A small image classifier, trained from scratch.
Model: 4.06M parameters, 32-pixel images, arch vit, norm rmsnorm, activation swiglu, layers 12.
Training: batches of 192, held-out accuracy 100%.
Data: trained on dead-leaves pictures: piles of overlapping shapes, 36250 training examples.
Rows from block 5 of a small image classifier, named by matrix and row number. Rows with one number belong to one neuron. Each number is 200 + 40 x the weight over its row's rms, rounded and kept within 0 to 999. All counts start at 0. After the name is the row's rms in percent of the matrix's.
After each neuron's rows are labels from the 100 images, of 14976, where the neuron reaches its largest size: "responds to" is what is common among them; "patch colour" is the nearest of a few named colours to the mean colour under the peak. Only what is clearly more common there than usual is listed. The data: dead-leaves pictures: piles of overlapping shapes. In brackets: how many of the 100, against the usual share in percent.
# gate: MLP gate (model.blocks.5.mlp.gate.weight, 480x160), inputs 80-159
# fc1: MLP up (model.blocks.5.mlp.fc1.weight, 480x160), inputs 80-159
# fc2: MLP down (model.blocks.5.mlp.fc2.weight, 160x480, transposed), outputs 80-159

gate.104,040,235,173,121,166,194,209,189,185,312,246,200,167,214,153,213,273,211,176,120,298,177,270,294,268,212,240,193,242,206,238,158,139,214,244,209,202,220,217,173,221,184,187,248,120,150,141,279,236,241,187,137,221,207,150,145,164,185,201,270,220,209,195,281,222,171,197,233,110,169,209,173,178,252,186,167,169,242,184,251,226
fc1.104,029,200,185,222,174,179,241,255,192,117,139,204,223,216,227,206,179,137,229,219,173,265,159,157,164,215,238,264,90,196,177,260,201,177,138,233,166,216,199,255,214,181,175,189,273,211,240,146,159,193,271,256,159,217,275,232,199,259,256,104,229,162,217,177,149,221,201,131,219,201,202,185,199,142,234,218,171,231,153,154,202
fc2.104,035,189,207,196,239,198,206,166,257,252,209,244,198,198,199,158,153,170,251,203,225,212,192,169,206,193,217,180,267,163,206,194,201,168,281,256,217,271,197,167,243,181,330,204,204,188,166,164,195,165,203,199,235,237,133,216,196,200,170,209,139,130,207,207,203,162,197,223,163,177,192,196,204,155,205,219,194,231,219,179,224
responds to: shaded (76 vs 50.3); pastel (54 vs 14.5); vivid (46 vs 14.3)
patch colour: grey (60 vs 19.3)

gate.84,105,246,190,168,232,156,156,210,251,153,213,178,153,150,237,237,213,184,179,263,259,212,204,258,186,192,171,157,204,206,177,261,193,157,132,168,132,141,143,189,248,188,175,218,226,225,150,279,204,210,190,201,219,145,208,265,169,134,223,238,173,176,154,218,126,64,128,236,138,284,167,156,203,191,200,282,146,183,265,90,176
fc1.84,102,224,226,235,162,163,242,244,155,147,221,223,188,207,241,238,187,163,206,175,206,127,250,296,184,168,237,223,149,281,205,227,213,132,291,170,201,203,203,279,233,149,243,122,224,230,162,249,224,182,240,118,251,177,245,207,142,167,203,188,223,194,252,167,174,172,155,214,118,238,210,170,205,262,205,289,193,138,235,216,179
fc2.84,109,196,189,161,297,242,141,201,213,241,267,239,144,228,111,168,228,235,237,204,320,137,232,166,217,95,129,240,276,208,197,282,186,286,175,191,192,227,112,166,194,206,178,183,225,202,191,161,210,257,127,241,159,207,217,231,232,188,161,197,232,287,173,253,291,223,200,229,174,198,217,156,243,186,188,186,213,200,204,212,221
responds to: vivid (100 vs 14.3)
patch colour: green (33 vs 6.7)

gate.478,101,131,195,207,162,251,268,229,271,203,155,138,223,261,194,280,251,168,183,203,159,265,205,201,149,239,248,160,183,199,181,239,105,253,158,135,217,203,214,188,234,197,243,153,175,210,185,291,187,152,200,235,145,157,243,216,171,200,110,193,212,206,198,235,213,184,190,267,143,232,148,203,162,190,214,223,193,137,175,166,228
fc1.478,096,220,188,215,218,210,191,236,133,247,187,216,222,233,210,189,231,186,247,151,152,233,285,225,227,229,216,186,168,271,181,146,216,174,270,157,210,231,189,210,281,205,224,108,198,187,238,179,177,212,173,184,168,244,223,83,157,171,165,211,229,201,260,221,259,209,211,186,224,266,198,164,127,235,124,231,150,118,120,231,208
fc2.478,084,246,203,184,246,165,182,218,285,181,221,129,201,296,186,163,206,155,160,208,283,201,199,158,168,255,167,213,193,190,121,234,144,258,116,217,236,213,212,209,178,224,210,222,174,208,167,233,232,229,210,224,206,277,278,185,200,187,233,220,228,220,163,209,155,178,134,219,206,157,141,151,244,174,196,200,155,231,172,296,292
responds to: pastel (56 vs 14.5); vivid (44 vs 14.3)
patch colour: grey (71 vs 19.3)

gate.276,093,226,184,255,230,203,210,168,295,195,237,202,276,161,175,212,199,224,245,205,214,258,157,246,256,237,194,214,249,201,266,230,135,222,84,289,141,157,269,237,183,186,199,245,131,174,143,184,238,225,234,220,226,176,195,219,219,144,212,185,133,173,141,248,211,161,185,267,173,143,170,178,177,156,260,200,203,254,192,184,176
fc1.276,086,206,274,122,181,195,158,234,111,196,230,182,174,279,218,176,167,208,183,244,193,153,206,112,163,187,188,177,164,190,163,156,202,124,304,190,234,216,153,163,210,170,175,183,278,212,249,183,160,173,133,187,196,186,200,144,138,218,191,215,264,250,231,192,168,234,217,143,228,226,242,217,219,229,132,172,219,161,169,196,193
fc2.276,086,225,176,188,169,196,164,187,246,173,225,73,191,198,226,181,226,134,171,277,260,221,211,178,162,227,220,206,224,95,267,180,108,249,108,259,235,178,167,201,177,203,209,220,157,177,183,147,266,210,235,244,264,148,298,187,209,123,149,173,249,161,159,196,189,272,198,166,191,174,171,194,230,238,190,167,206,201,203,180,189
responds to: pastel (100 vs 14.5); shaded (94 vs 50.3)
patch colour: grey (77 vs 19.3)

gate.315,039,212,220,181,176,229,271,238,177,193,122,180,252,198,240,179,159,231,278,105,183,204,193,208,239,224,213,166,183,194,202,218,194,224,226,254,198,179,182,112,256,213,119,250,190,187,184,270,158,186,147,206,239,307,275,201,104,243,199,218,117,176,225,161,195,232,198,156,169,169,199,198,212,254,201,139,187,170,178,247,150
fc1.315,039,262,224,260,182,227,241,175,162,223,206,225,263,175,230,182,84,259,226,252,262,217,232,180,139,145,181,147,176,189,238,192,226,229,237,231,190,210,222,165,224,187,180,198,171,248,132,239,215,211,247,224,194,225,235,236,203,197,288,142,207,217,158,217,231,244,247,210,158,249,196,240,202,201,142,258,211,155,128,213,205
fc2.315,040,165,110,219,122,144,175,146,164,237,125,150,198,201,180,232,174,180,188,110,202,190,146,265,259,220,223,192,210,204,235,259,170,217,172,176,243,192,133,207,150,256,196,185,218,125,196,132,166,152,195,168,150,209,172,195,258,168,225,201,293,245,239,193,218,150,195,201,228,164,103,163,202,170,198,204,196,195,144,148,218
responds to: pastel (93 vs 14.5); shaded (91 vs 50.3)
patch colour: grey (78 vs 19.3)

gate.277,031,187,223,114,211,215,159,151,253,167,171,188,198,177,235,217,246,281,197,213,176,264,97,213,156,199,184,219,200,257,275,183,169,244,137,205,141,165,166,164,221,163,244,266,272,222,234,181,202,122,190,145,200,163,270,254,225,207,218,175,190,165,239,130,233,178,194,187,206,185,207,183,177,172,145,163,125,196,227,214,221
fc1.277,029,177,203,123,161,178,164,69,247,193,156,150,180,201,250,212,263,233,185,203,200,224,103,222,131,155,148,260,151,247,218,230,106,254,153,216,174,177,162,167,186,181,163,271,284,221,233,214,174,110,160,170,159,144,236,264,227,193,246,191,133,218,264,116,214,149,243,188,210,142,172,225,166,230,179,190,138,179,261,200,277
fc2.277,027,229,191,265,208,227,178,217,217,299,214,240,159,202,175,165,170,205,203,217,214,167,283,243,171,291,229,145,209,236,155,199,234,255,223,210,221,206,189,220,196,267,215,155,153,192,234,204,177,181,273,190,257,231,152,112,214,159,163,170,156,134,174,264,197,147,261,218,211,231,203,194,145,199,212,209,301,248,178,242,152
responds to: warm (99 vs 14.2)
patch colour: orange (52 vs 2.9)

gate.207,097,236,195,202,221,161,193,241,254,187,219,220,201,186,208,252,163,210,201,208,163,185,226,186,167,213,232,120,242,129,160,256,119,169,154,130,151,206,231,246,234,245,208,225,313,208,179,297,224,180,176,147,206,182,234,225,142,139,211,253,163,256,162,198,175,143,177,190,79,232,182,232,182,173,160,234,183,166,215,181,171
fc1.207,090,249,236,186,213,241,178,152,140,200,169,143,248,181,130,200,243,190,206,209,244,154,165,255,222,200,201,223,193,208,149,163,249,212,263,305,269,164,217,243,157,243,179,226,188,270,183,188,169,265,232,208,193,265,230,136,105,176,193,202,263,189,233,236,208,235,238,157,317,184,215,266,287,178,198,184,207,261,180,238,222
fc2.207,085,185,196,172,245,222,240,137,220,150,207,155,204,206,301,237,227,208,135,195,195,251,229,256,240,248,284,204,119,168,209,160,163,145,210,170,228,154,182,132,222,171,171,147,207,171,207,123,246,220,157,206,235,174,152,209,186,169,183,154,157,176,222,144,153,257,200,253,127,173,202,248,148,163,274,199,87,113,213,198,183
responds to: vivid (100 vs 14.3)
patch colour: grey (48 vs 19.3)

gate.133,036,171,269,206,164,180,238,248,227,193,162,148,208,292,241,204,209,237,210,214,190,204,231,205,230,208,209,264,182,205,199,238,192,183,234,182,201,145,189,263,154,190,183,193,184,206,167,237,172,166,130,206,127,224,210,164,173,230,182,212,166,201,237,256,172,183,188,215,210,71,189,153,246,104,196,165,215,235,165,182,182
fc1.133,041,206,130,204,220,118,162,222,188,134,222,179,143,185,185,226,214,209,187,182,182,212,232,155,172,208,237,230,183,170,219,158,247,252,201,217,214,233,174,182,228,222,191,195,199,162,244,249,150,167,191,190,210,222,187,144,166,124,223,206,204,249,247,159,183,236,168,232,234,173,204,125,203,176,203,103,191,216,241,221,313
fc2.133,035,216,235,208,132,242,221,222,197,165,234,246,288,145,191,144,191,150,209,217,252,273,199,125,259,225,170,233,189,269,259,211,170,213,149,163,164,201,171,166,224,154,145,273,165,184,217,223,237,249,195,200,197,248,297,189,201,202,270,190,198,148,166,167,145,167,227,226,192,210,224,207,274,237,202,224,220,192,162,158,162
responds to: pastel (80 vs 14.5); shaded (80 vs 50.3)
patch colour: grey (75 vs 19.3)

gate.93,119,236,176,151,206,187,126,222,184,250,246,228,175,210,181,226,205,204,175,273,162,167,160,176,203,173,189,223,288,145,202,238,258,164,221,205,157,243,221,213,279,234,190,169,257,222,176,158,215,143,224,154,214,215,225,148,164,165,156,168,165,214,216,218,182,263,214,220,148,189,177,186,165,153,178,170,173,146,268,253,199
fc1.93,127,163,225,251,167,183,206,268,211,174,186,164,170,236,267,140,219,220,156,175,217,238,235,158,243,198,208,195,58,232,159,175,211,222,213,150,209,159,194,221,198,192,191,169,168,202,179,235,214,231,185,221,163,221,197,235,146,166,219,301,186,219,139,255,245,223,165,159,221,193,186,260,185,187,224,202,193,193,109,134,181
fc2.93,119,176,154,180,207,194,203,193,159,255,212,211,195,189,153,188,155,158,228,179,199,158,162,188,113,166,169,221,262,155,267,235,202,188,249,223,249,169,206,224,246,248,196,232,252,193,261,171,166,165,228,167,197,206,147,184,177,194,250,224,154,150,196,192,174,101,241,230,149,140,120,279,244,219,191,193,138,173,153,212,157
responds to: shaded (91 vs 50.3); vivid (76 vs 14.3)
patch colour: green (57 vs 6.7)

gate.343,075,208,239,147,142,284,213,158,248,166,213,146,195,157,211,181,206,175,145,184,219,241,214,186,219,275,206,197,237,224,152,152,156,203,229,254,223,229,126,210,234,166,198,230,198,190,224,296,112,185,196,272,178,189,177,248,169,166,230,195,229,157,219,223,271,238,199,231,285,259,199,192,217,224,209,253,212,264,120,200,227
fc1.343,080,210,219,251,270,137,250,212,214,203,146,178,220,140,195,202,168,189,247,253,205,184,203,224,173,127,189,113,187,211,223,229,170,244,173,192,228,210,154,219,209,219,222,219,161,145,183,189,219,181,266,186,212,136,202,310,267,281,162,223,234,163,164,179,155,123,178,200,95,202,230,215,225,178,288,177,243,136,221,176,145
fc2.343,075,154,279,198,217,177,274,161,166,148,213,161,101,143,229,204,163,242,190,205,243,205,246,201,149,196,249,220,194,187,197,270,253,175,203,185,268,218,177,150,235,179,201,189,255,232,168,213,162,217,216,133,143,243,166,222,228,217,199,175,219,196,253,220,225,281,198,224,187,231,224,95,165,240,170,188,254,214,153,260,184
responds to: vivid (67 vs 14.3)
patch colour: grey (47 vs 19.3); purple (28 vs 2.9)

gate.22,129,223,223,188,170,174,167,168,154,194,251,209,152,198,187,206,114,94,194,245,217,232,242,255,149,189,258,133,116,248,223,256,154,252,173,177,296,212,225,265,245,185,193,241,256,181,166,134,164,153,133,177,243,154,247,135,185,161,165,175,222,203,231,197,177,205,187,228,171,233,205,249,177,195,196,234,226,197,255,205,171
fc1.22,118,258,185,188,92,192,161,184,250,233,251,239,176,201,207,175,211,133,208,258,186,187,272,261,165,159,226,188,179,199,231,238,132,195,179,170,257,237,225,185,215,230,250,184,229,194,166,188,155,134,233,196,227,164,295,151,232,264,129,118,220,218,297,215,160,181,201,186,202,191,169,271,193,182,195,190,183,251,232,262,229
fc2.22,127,184,193,183,278,189,165,253,246,248,212,253,207,195,185,216,238,313,147,172,162,230,224,103,250,164,242,222,208,180,187,175,221,165,104,221,173,162,231,112,156,169,117,245,197,212,131,165,137,187,205,217,163,197,202,212,233,187,203,260,205,203,169,176,226,178,139,166,209,210,231,94,201,175,162,181,213,245,181,192,225
responds to: shaded (98 vs 50.3); vivid (97 vs 14.3)
patch colour: green (89 vs 6.7)